{
  "questions_per_image": 8,
  "encoder_norm": "batchnorm",
  "encoder_channel_attention": "se",
  "encoder_stem": "deep",
  "fusion_encoder_head_dim": 64,
  "fusion_encoder_inner_norm": false,
  "lr": 0.0016,
  "nesterov": true,
  "adamw_weight_decay_other_params": 0.05
}
Rows from block 3 of the image encoder of a small model that answers yes/no questions on an image's attributes, named by matrix and row number. Rows with one number belong to one channel. Each number is 500 + 40 x the weight over its row's rms, rounded and kept within 0 to 999. All counts start at 0. Numbers have three digits each.
After each channel's rows are labels from the 100 images, of 14976, where the channel reaches its highest value: "colour at peak" is the nearest of a few named colours to the mean colour under the peak; "strongest on" is what is common among them. Only what is clearly more common there than usual is listed. The data: dead-leaves pictures: piles of overlapping shapes.
# convs1: grouped (12 groups) 3x3 conv (encoder.blocks.3.convs.1.weight, 96x8x3x3), inputs within the group 0-7, a 3x3 kernel for each
# convs2: expand pointwise conv (encoder.blocks.3.convs.2.weight, 96x96x1x1, transposed), outputs 0-95

convs1.85:500500500500500607564500500432500500500500569500545500546500500500449500436500411500500500500438546451500500500445500500500550500545500500606421500500589500568446500500500500500500500500421545500446458557500552436500
convs2.85:418558500425500500500500458500500500500500500406500554563500500500431500500500544500500500550500500436460544564532500500444500439548428500500500500574500431500500500437500384500405500568500500500500500500500500500500445500585453500500455500500500500500500500565448427433573500551500561500
colour at peak: purple
strongest on: vivid

convs1.15:500500544500553618580500500500500500500500500387500500500500581500573500500500500500500403500500500500500500500500552500500500500500500413500500500445500500500567500500531500500500547420556500500564500603425559544500
convs2.15:500500500500500416500431500455404500500500579443500450500500500500500500500537572428391500444500500500548500500500500500500564500500587500500593500547500500500500500500500500500500500415557591546500500451500500500428500500500500500500457500428500500500500500615500500500426500500500387500
colour at peak: grey; pink
strongest on: grey

convs1.90:500500500436500500462500500500461500500500500461418500394500500500500439500500582500413500423500500500573500500500500500500500500500500500500500422500500500613550500590500605500500405500500500500500500500574500500564
convs2.90:500585500500500554500452500500500500431443500448500600428500500500500570500500445455401500500500450500500500500437459500500500544592500414500402500591500500500500500500500449524500500500500500500500622500500500500500500603450500500612534565500500500500500500500500500500500500500549500500
colour at peak: white
strongest on: grey

convs1.67:500500500500416500500431500402500500500500500563500402432500500500590547567500500500500500500500500500500500500500500500407453556500500500500500555500500500500500500500500500500500500358437442500601579500500500500500
convs2.67:500472414500536500500500500500500405500580500600449500500500500500500500551500500500500434583436500433500500500500425500500500500500426388500500500500500500500500500500500500446500500395500460500444500562500560440500500500557500500500536500500500500581500500432554570622456500500500500500
colour at peak: purple
strongest on: vivid

convs1.91:500443405500500424500500500448446444578442433564535500404500500620576500500395454500500500500550548443425443500500541500500500546500500500500500500500500500500551500500500500455500500500463500500500500500500500500500
convs2.91:500500500500448413373500464500500559500533554500500438500500500423500500500500500500500500500500500500500500500602500394605500500500500500500500435500500500500500500500578500445500430462500500459434500382424500500500442500500500500552500500500500633500500500500555500500500451500500463500
colour at peak: green
strongest on: vivid

convs1.61:500427500444500500411500500447547573454500500500426500500438500500500500500500500500583592395500500500500500452379500500500500500500500500500500500550500500500500500549500500500578500500613500500500500455588500500500
convs2.61:500500448500500457560500500500500500500464500500417585556500591401442442427500500430558500500500565500500500500439500534500500553500500500500500500500500536573546500583500421500500551500446500500500588587500500574456500500500426500500500500554500542545500500500500559500457500500500566568
colour at peak: yellow
strongest on: vivid

convs1.80:500500548500500578455500500561500443500500589561500500500500442500500602500500500500500500451462500500500500420500450426500500456500461500500555500500393630500500500500434500500500450500550500500564500534443543500500
convs2.80:500429566435500500453500570596500500500500500500500500500439447579534500500500500387500557448500500500500500500500500532388500500446590500500500458500589500500500582438400554500500588500500500536432500567500500567500500500500500590500500500500500500450500500500500500500500500500500500500
colour at peak: purple
strongest on: vivid

convs1.94:500500500417500547433500500500500500500500500500500500500500447500426500456417571500500500540500500500400453500500500500582381562500500403423500500500555500561422500500500500500500500500500500584500500500500500500577
convs2.94:463500500500500500424500500500500500500500528500500500425500500432500500500500500500500500500500551500500567500500500420500500387500500500500500500365500572500500500500500500532500500555592500444500500414500574500500500500418500500500500500462397500500435500500500500500500435438500555653
colour at peak: yellow
strongest on: vivid

convs1.34:500589500603500500500500591500500591500500432500500500582500500551500500404568585500500500500500447500500500500548500500500500500415500500500444500500411545574500500500500500500500500540543500500500500500500540567431
convs2.34:500500536569500427564500500538557500451443500500500556500500500500423500500436500643500500532500500500584500500563500500436548500500500500430500500500500500500442547500393559464500500500446500500500500528500588396500500556576500500500500500500444500500434435500556500500500468500548500500
colour at peak: white
strongest on: grey; vivid

convs1.95:500440500500436500500500571500500500500453608500425547500500500386571500500500500562500500583500500500500425500500500612576500600500500500500500500500500500500500500500500580500500500500500500500500500500594500553500
convs2.95:500500500500500500500500500500420438500500500500500627500433500500500500500549656500405500443500500500500500576500454500500500500500500500500500561439500500500500500500500500500500500586500500562461500500500500500500500500622500500500500500575540500564500500424566381500500455500500443500
colour at peak: yellow
strongest on: vivid

convs1.24:500500439565500562500500500500500580500500500500500553500500500500500500500429500439500500500500500500500500558571500435500500561500500437500500500500500500500443577420500500500438567585568561500585571500579500500589
convs2.24:565500500500500395419500500500500500454500441589500567580500500500554590500560438500446500500500500500500500436539500405500500500500500500500500500500408500433500500500500500500500500500500500500500500500423500500593435441500413603500500422500500500500422500577500500500500500500500500500
colour at peak: green
strongest on: vivid

convs1.86:500500577578441500500419500500456500548500500500500500500500543500500500539500500500610538419500400500500500585500500500500500500500500400500500390398500500424500500500570500467454500500500500500500500500456500500500
convs2.86:568458500500500500500444542457500500500421500546500500500444382500500500500500500500500500500500500500500445500569424500546500574500500568579500500414500500500405500471500558500500500414500500500500442548398552500551500500500500500500500431500500500555537500500500500500500439500572375500
colour at peak: white
strongest on: grey

convs1.65:554500500500420562573500441500437500438500433500500549500446500500590439500500500500500500500551435500440560500500500500415500434576581500500500500500500500500547500557500500500500500433500500500500500429500604500500
convs2.65:500500500449458500556500428500500500500568500500500550588500500500560451598383500500423500500500500500500500500500500500500468500500411500576500500500500420500500568424500500500442401500500436500500443500500426500456500500500500500430558500500500500500399500500500411500552500546500500500
colour at peak: purple
strongest on: vivid

convs1.72:500500500500500437500500500500500383500500449500561500500500573442500500433500500445500500447500457544500500500370500500500500500500546500500500500500500500500500500500500500500432500500406500613500431620453500543500
convs2.72:573500500500500458500500500565415500500447500500569431568500500500500433500439569500500423500437570500500549500500500453500438500536459451570394500596500500435407500500500500445500537448500500500500500500500500500441500570500451500500500500500500500500500500500500500500500500609593500500
colour at peak: grey
strongest on: vivid

convs1.14:500500500430500406567408500451425500500411500500500549500500500500500500500590500500567500549500500500500547500546458562500444547500449575500500575555500500560500500500500500553500500408500500410500500500500500500500
convs2.14:574500457500396500500500500550500500500500500500444435500422396500500500500500500500500500500500440500500555500424570500447500500500500500500559543420441500500500500500500500500571583462500500500500500500500440500550500500500584389500587500500500500549500586432500467500456500500597500500
colour at peak: purple
strongest on: vivid

convs1.30:500500500500500500500500500500590567500448500500500500500613500500500500435500424500441500500563431500500398500500447500420500565500559500500452500500437500559500572500500500500500451411568420500500500500500500500537
convs2.30:500500500500593500582448412500500453500500500500500500500500500500500500500500500500500500500500500535500500500500500500500450500551500585611573500500500500500500500500500605500500500384500500500500500500500500536500500385500448596560500500454591500500500444571446500572417500579500500500
colour at peak: green
strongest on: vivid

convs1.35:443500500500533438500500500500500500500500500441500500500500500500500500500500500500435449592588500608446500500500500500554500500500500500500500528500500500625500500500500380500548452500500500500581500364500500500552
convs2.35:500500500500500500500500500426414585392500500500459500632589500596500450432500500500500411435500500443500570500500500417500500500500500500500500500500500500500500555423449500500500500500559500500500500500500500500500500500500452500500500399500555500418500500581500500562500439500500500500
colour at peak: grey
strongest on: vivid; grey

convs1.59:500500544500500500555500500500573500425500500500500500500500500617576500500500438500500500570500407500500500500580500500432500500414426500562500500500500500500548454500500443500500594500500500437500500576500409500500
convs2.59:500500383500500500500565500386500500500500586500500500500500500500500425445451500500500500500500456500500590562500500500500547500500441500500500500500416500500500451578451399500652500500500439479500500584500500442542435500500500465578500500500500500500500500500500500453500500558500500500
colour at peak: green
strongest on: vivid

convs1.76:500500500556500593500500500500500500500500405500500500500416500500445500582578597587500408500500438500500500617500500500556500500500500404500500500500500500500500500500500500430500500559500500500411500500500500500500
convs2.76:500500500568500500500500500572500500500500500534500500500500500500596500500500500500500500500500395500500500537568400447500448500500500500571549500500643500435500500500465500500615500500500500500552625419500439500500566500500500500500500500441500500500435573500451562500500500467500468500
colour at peak: white
strongest on: grey; large pieces

convs1.74:500500566500500500500500500438500500500500500500500554500500500500500621577624500500500569500500500500500500500430435444500442422500500500500500500591500451500500500500500500500426500540427500500500417500553434500433
convs2.74:500500456438500500500500500609395500500445500500428500406626500500417500500500500500500500500500500583500500500500500500500500500427500500500500500500500500500500569500500500500500500500500500421576500500500500354500500447500500500500434500500500500500564500500500404500500409500500500580
colour at peak: white
strongest on: grey

convs1.19:500500538500500500576500500500568433443450500500500500446441500548500500500500500500500500430500500500500500500500462551500500500500609500565579428500500500438455500500393500601500500500500500446500500500500500413599
convs2.19:500583500500403500462500500500430500500578568500500500554567500500500500500500500500500555500500567500560500569500556500500500580644563500500500582500500500564500500500500436500424500430500500500500500543500564500500500580500500500500500444500500532575500436500560500569500453500500500500
colour at peak: black
strongest on: grey

convs1.84:500500500500500500500500387443500500545500500500500500500445561500375425500603385574500500500500425500500500500500500500500500500500575500500500500500439500500432500500500500500500500500429500500500500430500441416500
convs2.84:500413500427604500543500500500500547500500500500500372500577609500500627500500500500500500500500553500500500500500500500500579431500500546500610500500500500424500500500500500500500423500500500443500500500604500500500500500500500500500500500500500410500448500500500500500578500500545445500
colour at peak: green
strongest on: vivid; grey

convs1.3:604500500500500500500555500500500383545568500432500552500500500500409443500500500500500500500500500500500623500500500408500500500500500500557500500500500435500500500500417440500500500500500500500542407500580440500500
convs2.3:500500569500500500527407500500500500500500434500500500447565500438500500500500500500500500500500574500500500500600500500500500500500432500500589556500376500500500500500500500500384500500500500500500500500500500500500591500500447500500416500500581379551440579500500500500500500405556500500
colour at peak: yellow
strongest on: vivid

convs1.42:500562500443612577500500500500442500500500562431500425500500500500500500500500500500552500564500500500500500403500446500395590500565546500468500559500500500554500500464500500500500581458500500500440548500500500555535
convs2.42:500500500457500500500500500500595500409500500500500544544500547445500595500500500500500455500465500500565500500500500500462458500500427457564500421500500500500500500444500500500500500435565396370500500437571500500500456464500395559500500500500500500500574558500388500500470500500500500500
colour at peak: green
strongest on: vivid

convs1.32:500409500430421500432588500500500399500500433500421500500500500500453550500500500500500500569500500500500443500500500500500500500500500500402500500500500500410500500500500500500500500500365500500500500426430500559500
convs2.32:549500500500500500573500500446500442500568529500500500500560567558500500393500550500500500500500500461500569500500588500500437500500500418500500500500500500432500500500550428568500500545500500564500500590500600500500500500500444613564500595500500571500500500500500437500500500500448500457
colour at peak: green
strongest on: vivid

convs1.16:500500500453500500500500500500500500500500454500500500555500500558500440500500500500500500427500557419500500500417588500500500500500500424561500500500500500441500500638500555500603500500564500414500381500500500500500
convs2.16:500500433451500500500579500500500500541500608500570456550500500500500500543500500500500500500500500556500460500422557500500500500500555500500500500431500500579500500500500500426422500461500500541500500500613500500500500500500574541546560500459500434546599604500500551554500584500500500424
colour at peak: purple
strongest on: vivid

convs1.88:500587564500500500500500500500557500562500500500500500500500568456500500500500561500500500500500500456500449500547541500500637567500450561500428500432500500500579432593500536500457500593548500500500569500500500500500
convs2.88:560500558418500500500500500366500500500557500500550566560500500500500443458500500500500500500500434500500500500551500500500500500500500500500500586430566500432500500569500585500500547500603500500500500570500546500449500500500500553465432500500500500500500500500500500500578500574500365546
colour at peak: yellow
strongest on: vivid

convs1.39:500500500500500566409431500500500500500433500551500500572500500640500584500500500500500568500500500500500500548500500500500500500592500500446569500424560500444500500500500614560500500500500500418500500500500500500500
convs2.39:500500500500610633563500393429500500445500500549500500500500436500500561500500500500500500500500500596446500500500500500500500581500500500500566500500500500558500500500403587500500500430500500544500500500553500582500500500546500500573550500500500500500396500500403500500500500500500500500
colour at peak: grey
strongest on: grey

convs1.73:430430500551500500500500445500571500560500500500453421445461500500500500500500500457550500444547548500443500500500587436500569555569500500500500415500416500500445500500450500500500500435500500500500500500425445422500
convs2.73:500500433553500500500500500458500500500500447500500442500594500500448408500500441500500500563500500500573500500417500433500500500535500500500561500576449500500500500500573500500541500500533500468500500500553500500549500662538445500500500500500500500500500418413500606500500500500500464406
colour at peak: green
strongest on: vivid

convs1.77:500450500423500428500419500500500500572367500561500500500500500434500500577500500500500500500500500500500500439500500500500500414500424574500500500413500500500500500500500422416500500500500500500500500399500500500432
convs2.77:500500500431500573500500500500500500500500500500500500500578500388418500500500500500500500500500500500500666500500500500405500577500380580500500500423500500500500500500500500500500500500572500426500500500500500500500500500500500594500552559500500500500500500500500500500618403500500500500
colour at peak: green
strongest on: vivid

convs1.82:500430500547575500500403500500500500541418446500500500600500500500500500500579500500500500500563500500500500500500500500386500500500543500431500560500500500500400541447500500500561500427500500436500500458595500500500
convs2.82:500419392500500500500568500500500500500500500390592548500500500500500500544500500500500439459500427575419500500500500500430500500500500500401500537500565500500500500500500500500451500412379548500460500500535500500568447500602500500500500431500500500500500455500500574500500500500449500500
colour at peak: green
strongest on: vivid

convs1.9:451500500397500392469500500500438500500594439554500500500500500453582500500467500500500411500500500500453500552500444500500500439406500453500579500500500500500500500500553500500581500500455425566500500500543500500500
convs2.9:500500500500500500500500500500500500500500500500544500500500500444500500559500560500442422500500444500500500500500500500452500580500544500500500500546545500500432576500425500500500500574500500500398500559500500500562500500567438449395580500567537603500541500500431625500500500500562500438
colour at peak: grey
strongest on: vivid

convs1.5:500500500500544500500457500444500500460537500524548500500500429477500549500397588500500500534429563500500500500500544500531568500500500500500458500500500462500500500500500441576500586456415500545500566500560500500360
convs2.5:500588426500500500500534500500500500544500500452569500556500500596551500500500500500598559500500500397500500450500540500500415500500405500500500500582500539431500500500500610500500500500607500500500500457443500500500500500500435580500500500500500500500500556500500500500500500500570500605
colour at peak: green
strongest on: vivid

convs1.63:572500540500500500500455500575500500500500500500500500500560580500535409500500529415500500611500405562500570562560500500440500403500500500500500500449500500500570500500500500442430500500558500500440500500500500500500
convs2.63:500500500500500500500405365500562500500500500500428500446500500500500500390500500500425500559500500500559500500593557500555500500500500500424427500599500500500597500500500500500500500500386500500500500500500500408500500554500594500432500500500500500500448500565500500500500500500500500500
colour at peak: purple
strongest on: vivid

convs1.51:500500500500500500442439500500500540500453438500500500560500500500500453500500500399500500500500500555540500604500500658431500571601500458500500500500500578500500500500500447500565500500500459500500500500576500500455
convs2.51:574500500562500500500500500500500500500448450500463468500432500548553500500500400574577500500500500442456459431500500500563589500500565417500500500500500448460500500500500500500500500500500500500574500460500500500500500500548594500500500500500500563626386558500500430500414500500500500500
colour at peak: green
strongest on: vivid

convs1.26:500437500535500456467500500500530500627500500500500455425500500435428637500500599459548500500580500500500500500500500500500500500500412500500500459500500500532551500500500445500420566417500500500500500500500500500500
convs2.26:500576500500500500500500451500500500453500431500500500500500500611500500452500500500500500500500453500440433500500561500500500429611416500500425500500500500446500500552500434500544430576500585425500583500500573575535500500540500500463500500500500544500500500500529534500555500607563500500
colour at peak: green; cyan
strongest on: vivid

convs1.37:425449500400500500500500500401500569500500601500601500500500500500500469500555500576500500554500459443436500589500455580500500500405500540500500500500500474500500500500500500500441500452500500449500451457500500500500
convs2.37:581500500550580500500500500500500500562500500500500561500500500500581500500500500500541471437500473425500500500429427500500423500566500500500500500429452383500434581568500459500500500500500557500500500500500500500602500500500565500500500500427572500500500440427500500469431500500500560427
colour at peak: grey
strongest on: grey